config.toml
dataset = "simulated telescope pictures of galaxies"
train_examples = 48750
image_size = 32
rotation_deg = 5
norm = "layernorm"
depths = [3, 4, 7, 3]
kernel_size = 3
num_labels = 16
residual_init = "none"
lr = 0.0034
eps = 1e-08
ema_decay = 0.99
final_lr_fraction = 0
weight_decay = 0.2
Rows from block 3 of a small multi-label image tagger, named by matrix and row number. Rows with one number belong to one channel. Each number is 128 + 32 x the weight over its row's rms, rounded and kept within 0 to 255. All counts start at 0. Numbers have three digits each. After the name is the row's rms in percent of the matrix's.
After each channel's rows are labels from the 100 images, of 14976, where the channel reaches its highest value: "responds to" is what is common among them. Only what is clearly more common there than usual is listed. The data: simulated telescope pictures of galaxies. In brackets: how many of the 100.
# convs0: first 3x3 conv, stride 2 (model.blocks.3.convs.0.weight, 96x48x3x3, each kernel summed), inputs 0-47
# convs1: second 3x3 conv (model.blocks.3.convs.1.weight, 96x96x3x3, transposed, each kernel summed), outputs 0-95

convs0.31 096:129122114137144164131156098178116123114124129050102107079187201119145097130102099084098232129125111090129124130151130131140171110133077124139106
convs1.31 088:153096134206104095119203143087133165119150078131168151098136119132143111105131134124116182122100118124216133136115086059141078130146123159128172127166127131117113105144134177148115149121146136190084134105179154160084110128168115119147108142090047111139136198117155106075153143102088071175
responds to: irregular (28); many-armed spiral (27)

convs0.87 113:104090094119092129128096099131170135150130091101142151168109107103168189082129142171076102146213191108136107179137090091112078137109127135113151
convs1.87 099:089077169149144133117148077169142111112112151141187149145158148092191163109131141074089100082096151122105113136135123085108147116080070095108161094156168093093127145118185174102124144116166065130122097123151134106087073124145147142169105158156182131099141144147106126081102143122224094188
responds to: edge-on disc (91)

convs0.72 101:156139122121108139099145079092170123101118103094125102086084201102180183086141113122088152104127130132161127097136128228138169136088115123122167
convs1.72 095:157086105145072076109164139190142187118107125108161164128104132105164153162156139107070129140116094103140096103164098159090118105113143125092098162123132070077159164100181154103177158146125112135124087059133096182109119121150108126181109191153127117085190115146134098101075147150197111092
responds to: edge-on disc (67)

convs0.81 068:211142107146065145163165107114213111101160138102152165081118081121152139074134112114098113130103132107127151184133149098096118158124171086116120
convs1.81 085:137130161112134186145143154142141127102142181183089113131206153149114125161149157087077147082095105157109063092114116132114154125152092196084183109164202110147121141146110104149103113124113079097127111150145159140147066189131088100127092158124143143159092140136157128157124028122088124094
responds to: many stars (68)

convs0.29 081:164055126113153106202101134117168163156133118135094161136169170123119124086123077084127094139109116135169060129144105155144128115117074171099182
convs1.29 085:112154176139089165128073104112184124140145167125104135138135034124113110181138095151143137141072123148117172083145120137099125129178183158121127183154089109146101143108131145140044205089150127155144159154090143178124123182166130109142101176141123149165170187171118112087160148092127151105
responds to: many-armed spiral (39); merging pair (39)

convs0.84 101:179121070032121127161089091159136142103139099122129130054148145151083146145121145171087145116131112129192105173110159138172136125153128112174129
convs1.84 106:136106146139144168122181121115172130158163134121200150108193149177123112166142152093192116170119119169179160114122143090154129195134108093128180113129198139127121151162178109172132146124124147137172113198160136214123182142140176138119130134153110125127147125118127118124092227127162152144
responds to: noisy (63)

convs0.15 104:138110139178162095130144219139147157098084224117081096137147151162118100128090077120175152176109129136113095114132126119134085112130141084118129
convs1.15 097:148090170163167139151144105186108151102161066145117128078116128125124120121160126068119156104122093129198106124148114107146103085127195128118071135132110125097128114151136132149116113183150148067143139076052110096070114216160178122112117165171140096112112190148080119190133102130112130156
responds to: many stars (60); flattened elliptical (27); round elliptical (26)

convs0.3 110:058116110089135163134111116123096123147172114085110145162127111143095078130107118123112147123180208121181106128106046112098097065113098106105110
convs1.3 133:109114095119086121097240121122079184175098190121106114134089191115132218105122141095136103113190117128097099115096124176122133171131154093122053149131142141122092158139087103084093115083138088183127125079146174166142106099162131150117166109134110095118114115125128158128134088148102119138
responds to: winding: clockwise outward (63); many-armed spiral (59); tilted (40)

convs0.4 081:182182102118120202129159081147160158154108106215138136114124135132152110138152153111112065100101075170131134122118093079121126134075103127110168
convs1.4 103:100125175164176109114116121104124109134110146119095136138144132116068103198141075154172098154070165178146108068124120062162105063157102127127100123129113093166140182165128136132117121174131086133167139123168116169147068079134083163113190093104170124127097174118102141111189124100156164080
responds to: many stars (63)

convs0.67 100:082106102099148098121148104187146087119148074105131169081177154114123103052181076160177133163095174118087105171118116137132141111148143126148141
convs1.67 092:203078131151125096103100092025145111096146103102153120099138106107091138177126120063117143055114129119114133109120155122117089162098130115076091175145072165088139189113163133109103139120126144133121134121162096153138136092125090088188102142109124138114170103155109069190165143132173184101
responds to: merging pair (78)

convs0.12 101:157119083131120112101097153156151102120134115120102112140148255107116114119114091126164101086159115126122177095188077169173113135116127151118155
convs1.12 102:146137123198167139133166129133112152102127143159089110130154085076119082127108122136143168108081135112140127169195107124088169135123105105132171098077154114126100153078142111115115155099087100104125117175121089177078133170151113078157112096158124166123206124094142151145229182097062107141
responds to: many-armed spiral (100); winding: clockwise outward (52); winding: anticlockwise outward (48)

convs0.34 084:147047138133130118089130166130168111136095106116211145071159115179136102075108092138111135128095076142161095115170123105081137147144087147166107
convs1.34 083:127139177164146093162066146161123123142114137104146117177172111129118148169134146145150125144159021124095121124129187115124139078112182082112114069236078119112167150127126121118095208147124186109136132154159114094130101117077195113107157140127116115111138153161173136117144142121109097145
responds to: irregular (25)

convs0.11 118:078159081132209150145172044126093117143147132133152149095106112105125131145157135121124075140159081104143096119165141078120093096105115118199142
convs1.11 105:060165048112124132154122153100116111157065126122155135165109119133156170102160154143200123196078113182164146122130136141180147096148136133098142136130131120134121118123164117096106148187086140164058098068132123173162104133110142155160147132146151117124125150081183137102212146060108166131
responds to: bright star with spikes (90)

convs0.43 091:154093142116147131136114164152088145168145116118112140125104136054051094133106112149168140114093169131110118144170174101153133140145180111137234
convs1.43 109:129138150104130146070147136106183074092121114122125151125135124102148089140145146139128116158119147188188128121079107138147106091039160123131118152084105167169058137150077110185102194137112124142166116140126114065127145098134176127155158109116146116142130090134122165193136248140104128112
responds to: winding: anticlockwise outward (36); many-armed spiral (32); merging pair (25)

convs0.73 086:156156120122090183138189085149119098144122113107100143123144092145073122126150153093074105065173120160139169068149187169092147109130089120155100
convs1.73 098:081130156154118121131174056133171141084185150098092127071212132144191139155123116165080140151135150130128149167140114088111103132109074173100175156186143125193141143086106138184117093104103151126096084110125140149160075114101103117147144172171068149146118143108129120092140123071128168156
responds to: many stars (80)

convs0.57 087:071151179131143118136124128136162166119203135134146116085093083135149072053177122085107095134107121098170184139164128172153141121080134112127112
convs1.57 085:113142109128123194167077108152119146153079175098079166118159090185087117167103164147119084116134145082110153141138086153170111139157191159106122113107121148129157101188148133123148159133109119166098123028157142149055134135133113058105104115114094100105127174110163104134180082094155113088
responds to: many stars (71); ring galaxy (25)

convs0.37 075:109132158125072109158103152149088159069107105171104111139148135134130091162082125137121112128154152222114082081121161181094144096084075151114118
convs1.37 091:102115112198131151150118151100126156151163141133094118090143147129132118127136145076150095175178078219183133180128129124120056134169137137116112087124107134096048135119070123129122144174112142118177100092092143100128180181091142164154117111145084123086104080109073091087149090117172150137
responds to: many-armed spiral (58); tilted (38); winding: clockwise outward (36); winding: anticlockwise outward (35)

convs0.78 093:125089126090063076137149129116125176183106150141197137094136140145075099100173091142152155122116156144053116161121117093126123164142162135136190
convs1.78 095:148114111193116123135164175158069097152175137180194156149104141101089179135145109106117094157124110097169111113090203116125115102121185158139129139068117174127147049142167145144075149111136135089118131146146142044130095142120200117115128152174132144077157115104132131147170112173091108138
responds to: many-armed spiral (95); winding: anticlockwise outward (50); winding: clockwise outward (45); tilted (38)

convs0.74 102:093113102095146096118131126098105181091084157139116106089163103165129126118204116137162126120109095120180039144105150149097119134165154105176069
convs1.74 101:130098109093072126102162147121155092115165117085128096145173142156076121131114133062069114067158136122105159056118178058123158171197134109113089083141074130138115090128163098133098099161107200064081084127069105109139095140119124109125116104129133133143112165101117098112159165138150089120
responds to: noisy (90)

convs0.9 109:165161149134152108153097095116135147137181166195132172100162139078148153078065147098140141121118205117090155136169116130077148145115149161124080
convs1.9 103:169188130108153149139159134142110115106118132098084084125147110082139137177194129144141131109146086118182149065167069167115080104142115109072097119147136114108084132136093158117171156171151134195101144094129065154086047124110091100122086117122094117132054095131175150134155143121153183129
responds to: winding: clockwise outward (36); two-armed spiral (33)

convs0.54 078:158143103159134148079178115116119129091136132149172092115107119109121136105176074119188136166119097103145068066187109113138085099111083061135152
convs1.54 086:150152124141134165079156092162137158139033146101151107103067116137108095131152147155170117120075116162104125084182191066147096119209169155123151105179127158179089165155136123122111162161111111177093121103150161153139153127122162113131169110129164091054150098155102123147135070101128112114
responds to: flattened elliptical (41); round elliptical (28)

convs0.88 112:174106152134084088143126118143161141124118114113213129020143129143156131133155129147101154148099115168073137125063097155124080166146128135151107
convs1.88 113:240162097196129119152082126110106140111145099190152135120145117131094139158155160073097077113098093155123153142137158116123099079101188124150116113119118127114171080132122061157145134151153040116120160123182137084111121103135175089174107162139140163102148130111132113129111104096138056097
responds to: many-armed spiral (56); winding: clockwise outward (55); winding: anticlockwise outward (33)

convs0.36 089:105145183126070104157164115135120157142108148138158158143131179178186080146165082148146116130103108138082154094081102079158127182139119114080178
convs1.36 102:157104137158127091142128176086148139102140107152114164114105179131114106155131144122143118152152171182139113127094189145173134145157149132138086107145185129141124127166156144139063137114110118156124110076064129140146128063106150139195108139102087099080211130134086058124210131112074197112
responds to: flattened elliptical (52); round elliptical (46)

convs0.45 086:098144166068188142081130108113105151099161140184125085107115117108101208141100080116126161120141119092142075144177108124110093091104153108183145
convs1.45 088:125176116149103161115165151114082128154105146138184138137107172171138155059167118173178102118061128125141151120200102057180113093160125086134132121088129087132161172152124155113098080152115080192114133112154135150066142089147075120093100168090097139149113105132104168095111125104154178097
responds to: lensed arc (59); ring galaxy (28)

convs0.16 097:111125161153114093148087142067147136141093128109107158098160080165169222138071142158127090124110130154122106175137143086126117130189084108142174
convs1.16 074:124119082139132117150157121141118092136157113107146109173176158160186093126128126160124082139100111146097146110066155172058168144144055128093114104114084102147087122066152081145071166186148098115116112113106156198125148129137121199132160120133146098103112168046116094171106102109156161162
responds to: round elliptical (41); flattened elliptical (30)

convs0.51 072:148101070114140080226091154096112089091151121149146158144170142175137131118145141147104132121139098176183126147123072066120145109106138113128178
convs1.51 082:146176143155158150158139137165102153164178109133168096157213182186148120131124116132141124177153107187161154183133155150058151144175194168163161139164142131103107125145107153157119160132129144129124062183115080155118102087110107179136098115158114120103182127119115083156141186150175135106
responds to: bright star with spikes (52); irregular (37)

convs0.2 099:125121090149152141149156147152130095130116127102091119178183138105209108143098116145135149101150212173093120104115095109136104160119202121072168
convs1.2 097:155127082030112147130141120125125130112116175123136133152119062072142101122045102105113128125122128113156165068142162171075106104090099140133164094145120094089132093119097134164087118160077051148151113138092145097131111136115142112198072119193105113101150171157138169165081093121121114118
responds to: merging pair (36)

convs0.5 081:116124112151181090140193170071139164112075208095114077115150123138119112145119116130160157138097084154095091118141077139097127125160073087151132
convs1.5 087:202107113153130130148190145097139137143109122121141114157117172076127064117142155142157143174095151129127109135105136129147072102098162161072091107137035190070085138162152134106138192133143140189136130088180158108128149084132141103143192175090120109113135095163124150164110100172145090102
responds to: star cluster (29)

convs0.8 134:119142169126095132111157111131060119139117105174124090108122118124086075135118170118163141092153137132141179111172234091142090117101124067116163
convs1.8 136:091061115132084174125081095096136117151145156150115116118160130167137078166074169136156122140190199148231135130138108076178103135092115168109100127141069144143107108103082085146153143134129130060142137131164089080161152099106111173106113151133126102151139134154117143185148130186113142165
responds to: two-armed spiral (65); tilted (40); winding: clockwise outward (36)

convs0.30 097:098186125129177144077145161097171077123087117134089099145134143103121122120154108166123137102068172137156158143176127091114083115175213109121149
convs1.30 095:082105072114133157096147110128094135151063132129124115150142115148093114125076117128096165091094091159122134099056118150138176148176196139117119136175117105173131111129132140152177143098119130215088115138152144108153152076193149073125167089096167057126133111156125161210125116166099136128
responds to: flattened elliptical (30)

convs0.80 095:105152149152078186105109108123172175157117181059058129186130085102143069133169138152126129136121143126177154149155103127108129109145131131115191
convs1.80 091:093107062061155195136062109124189098112146177105112101156162136149101073123156093182124140130108182105138100110115167133180127137134174153129121122164148150119145117153091124111122093141098195087157137149164143118206107157092125117134051139153159161145094108091107121129129080105097186132
responds to: noisy (63)

convs0.79 099:164096133116139167152135120101106104173071160046088123202158164145112122105121146120117151099127113171170139194176076149143129158168119109120109
convs1.79 094:101118134060109144064106153154120121104152082135094081117156108146141083123109098080134082108129117150080165144102113099103146185088089099097156091097154111172155098085108130158125059106078106104123129091061105093129101062115124146119083119181117098082111145114092163094059143092085141149
responds to: noisy (94)

convs0.68 083:108140157128096126070092131142157136198094086088116123119112159130123126155139209111117162092149116067160169154157153063090112146141152086085128
convs1.68 101:078110105140116151174089126147148112126117107103081087141159133138143076180075098167121088117095255174123097122092166084169135123109108053170122142109130121096104100165139106137113178113130149133107163102100157064158119107120129129080103141107192106127142104140158127099125121165154124150
responds to: small (56); lensed arc (48); merging pair (29)

convs0.89 072:183239145119091089104124099091063124165128114136086122129123139119100132142135134090126116176134124167146072093141119115073136171101116141102092
convs1.89 098:074169068162140154132076168175105098098123122178139146105139177080140123141115131162073149075129166117114124078087130174101099140109080178114142173139131121150102083161095186130121090139120173063100140169082069115166122152151153114134100186091161152150086133164110158105150110077114150113
responds to: noisy (88); many stars (65)

convs0.64 113:123137153134121101122094147100114167141083094167110142110186104140070073142136157095158162147105146054136163111178157183123133083050117120125124
convs1.64 120:144071127053142150174083100101125138151173079151092097114123109117160109124154144114154111182108177141114089156170104102106081157114104134111169154126182136098084128100118115131168209117097112115159138043119116069129148123143168131126167130117114111132097104209139103133104112101218114095
responds to: small (81); ring galaxy (42); lensed arc (40)

convs0.75 111:075121194158144137181156137127123105039123160147104030109159116118153158100105113141148139122161134144111155134107116123133074112143173083109155
convs1.75 111:093107127067174161127151129158123126127137131089133128112169108136176141135104092123082129146130073132146100160189117138036181113153158157108158093126101112175116164152103125107092134129091141163177153102176173106150124172117106156203154070128140156145180140118172163202064108165144105135
responds to: bright star with spikes (70); merging pair (28)

convs0.49 143:111155159106114078171088168132134185120133152172123095128145052106130112164133123133137134131086061125112186127135181076137134103108088055117138
convs1.49 146:148090078080132149167052153147108115150173130129090142073106111117086049133165151150122102123180114154105116132165121128084104126095172120185090104093089169171076110124106144069216135175181144079175143103117134115161143108151098169125106118124146130110121154124153121107132130159164107185
responds to: small (51); two-armed spiral (50)

convs0.28 082:117101140128086179128158116109073146132150185114060066180107091158170127159108137126137096151125110109160161165128085113106156061154085140159158
convs1.28 087:076098125126137097148124100115118116098107148144091100151099165131151097128166080197146108066121075102094094113126144113092048172100148112131156138150162104089088114152088132086113074092066155136095103137117114098165092093102165082129169107102119162143115169078060152139128049084118136110
responds to: noisy (63)

convs0.82 083:181084142132127092155091120108092157129092106099242141105133153156128148171072118137143156139059093146138129129101125120105092073123136122096108
convs1.82 091:071106150157113111096184110112116168115154151132098114130124102085132124142154151110103063078112140157101127118099149181168138081141111097141104116103093117142038155127101128171097165183204092074103112146085179113110113191148160151124119124125125186100132123086082124127158148181184128072
responds to: ring galaxy (40); winding: anticlockwise outward (31); barred spiral (28)

convs0.23 086:173135129156148163108164092169118059090155075159139127101086112070113122116114190146140139096132161145154114158130134065163105101161192102092134
convs1.23 083:071152143177095151098152146147125100130104142091142131147122113121183108170140135104117103110094051125052147139196106105133144126218202136091127067161151142136152098149164123103137090144114151174096116113102116197173127156106131073103155153093104132126143142112151183158085148165113096087
responds to: lensed arc (52); ring galaxy (41)

convs0.65 110:093091132140172169080130132160097168106142099174109145136151140137103113114085157122045090132129135121126135115143094128188128193110105083158049
convs1.65 092:078145232108145098101153187160107167153101194163130139192115158125139118114129128101116142099111158055113122144153113173071159194105142169109142134138140161098155163130150143109157152112111053185127114129112110158141145145116118106152134170078137096126179107125159149187157085165085118122
responds to: winding: anticlockwise outward (46); barred spiral (34)

convs0.66 088:082176118180119156132105187101116099133121108168084144138104156103164111083101129121107144184137106119160118122077125130113143105066152053194160
convs1.66 091:104208149099138145069060187203119127109137135111113138134078128128124115101159106158107184075132139130105168071119066161103148125139124101090186109138105129156186153122112125090143113113110153106146148158044087102072143115140070120141148177152112129152122090179133149122089114149102085112
responds to: two-armed spiral (49); winding: clockwise outward (39)

convs0.26 088:156134123085054208168145083148222125105156114148116115155090149152106113113130166123156104107074140113117102148100104133121108109093087085123106
convs1.26 126:121087164128094116126162156112128165122144091103115118208128128126158081255126103112125122114141106112166106044115143084176121135085138115147084109149142127167161190193123136133141143132124121109152108130151100167119059081165097125137157082169140155108106112110173153124107131103183129126
responds to: many stars (73); noisy (72)

convs0.60 092:115082142106132094119156137081101108170161115099079110188159094129117165095098138086121135140118105163169140058156202183112155117136084132161099
convs1.60 090:101154156123116117187223131168114137141140133111101084154129095067111105079049161144130137154136174082088161157139128148096130111120120223083123142136098146146171131161121111160089077134105124117115128120123145146061116151123081147051107123129100154158163148197106136122086128096174123121
responds to: edge-on disc (80)

convs0.90 093:117122105090168130196158118148122088153066162089113182140152175186113097108155096106122131140125102172124137151109137116140225119112113099148172
convs1.90 089:193104155123105144123115120061151161137097113139114128111151125149094090094097116100163140126129221177174154176122174127142089187105183182164120212148172153177129159117133161190115097149122140138141127159165142149139129090136189131128078127178142142124178131136138148132176180119096136101
responds to: winding: clockwise outward (37)

convs0.92 094:106150116066089120104198131177125116176125085080071138148124149130091188129120179122115116150122088116145134124177147120083168115099089101159075
convs1.92 097:140144157081132128138103131208137081135138081186118139096136178151142166127087117128110093141098230128111115133140170129141092141134166144163158101139186119141126097193152201067078105155124144137085116100114116097126143077118141061144167133119109111126158090088090080179136124106162102102
responds to: edge-on disc (75)

convs0.20 097:098128165154139132134180195185119086094150134132109111041121115131128088109185060091114153137145175100115120143087167144108085091133135148145138
convs1.20 105:084108121146091131179112134147140114137121081123162109110145129153123150096115111157145156138146153128106091137224117085156113175099162136135102086127141099135123065165148168129162060191117084032153092120119135108116116196092115152132130184099094149156118099069097160184112124193121147120
responds to: edge-on disc (61)

convs0.21 102:143183167134093115124114088126094124101156155181106159122070069185156096129115159122089196076135094158162155143079113094129132116093165141153133
convs1.21 095:121134092131098111080099094086135123144113069124158127033131138158140170125096150155165162081148100101107134037130121108059144125142060125043123114082133098104123146142101119113130126143116150158134132139101154099111092070122130142090090118120122132090083136119113094099060091155173081073
responds to: merging pair (39)

convs0.91 125:189177148139143139123119075115103138121182114117107151179100117143132105145095166154071144131100197134124129104167097058094143077164144146120071
convs1.91 104:119157099121153103125180169117163126088125104150109149125124144136106192089137153188137142144173131148132076109092107223180150150122117119089153182064161151193127116102122117206136169120116160127129136143127141157217160148131173148106115148126167136151035160112114108119141113134105122172
responds to: irregular (43)

convs0.18 102:083071155120128119128062116167174148203156154109174134168101130125135196106102106128105128145158069148140081151130109136057140146137097112126153
convs1.18 095:096131120150168124149131095102077117119126109079159092141045141164170116102116120041131125117164205122105098134123113106120133124175186114116114183105087158117147145117090148149158123134135153157128163165111154040124143159115132124083082201094181118110170064085125126117156099140120103172
responds to: edge-on disc (82)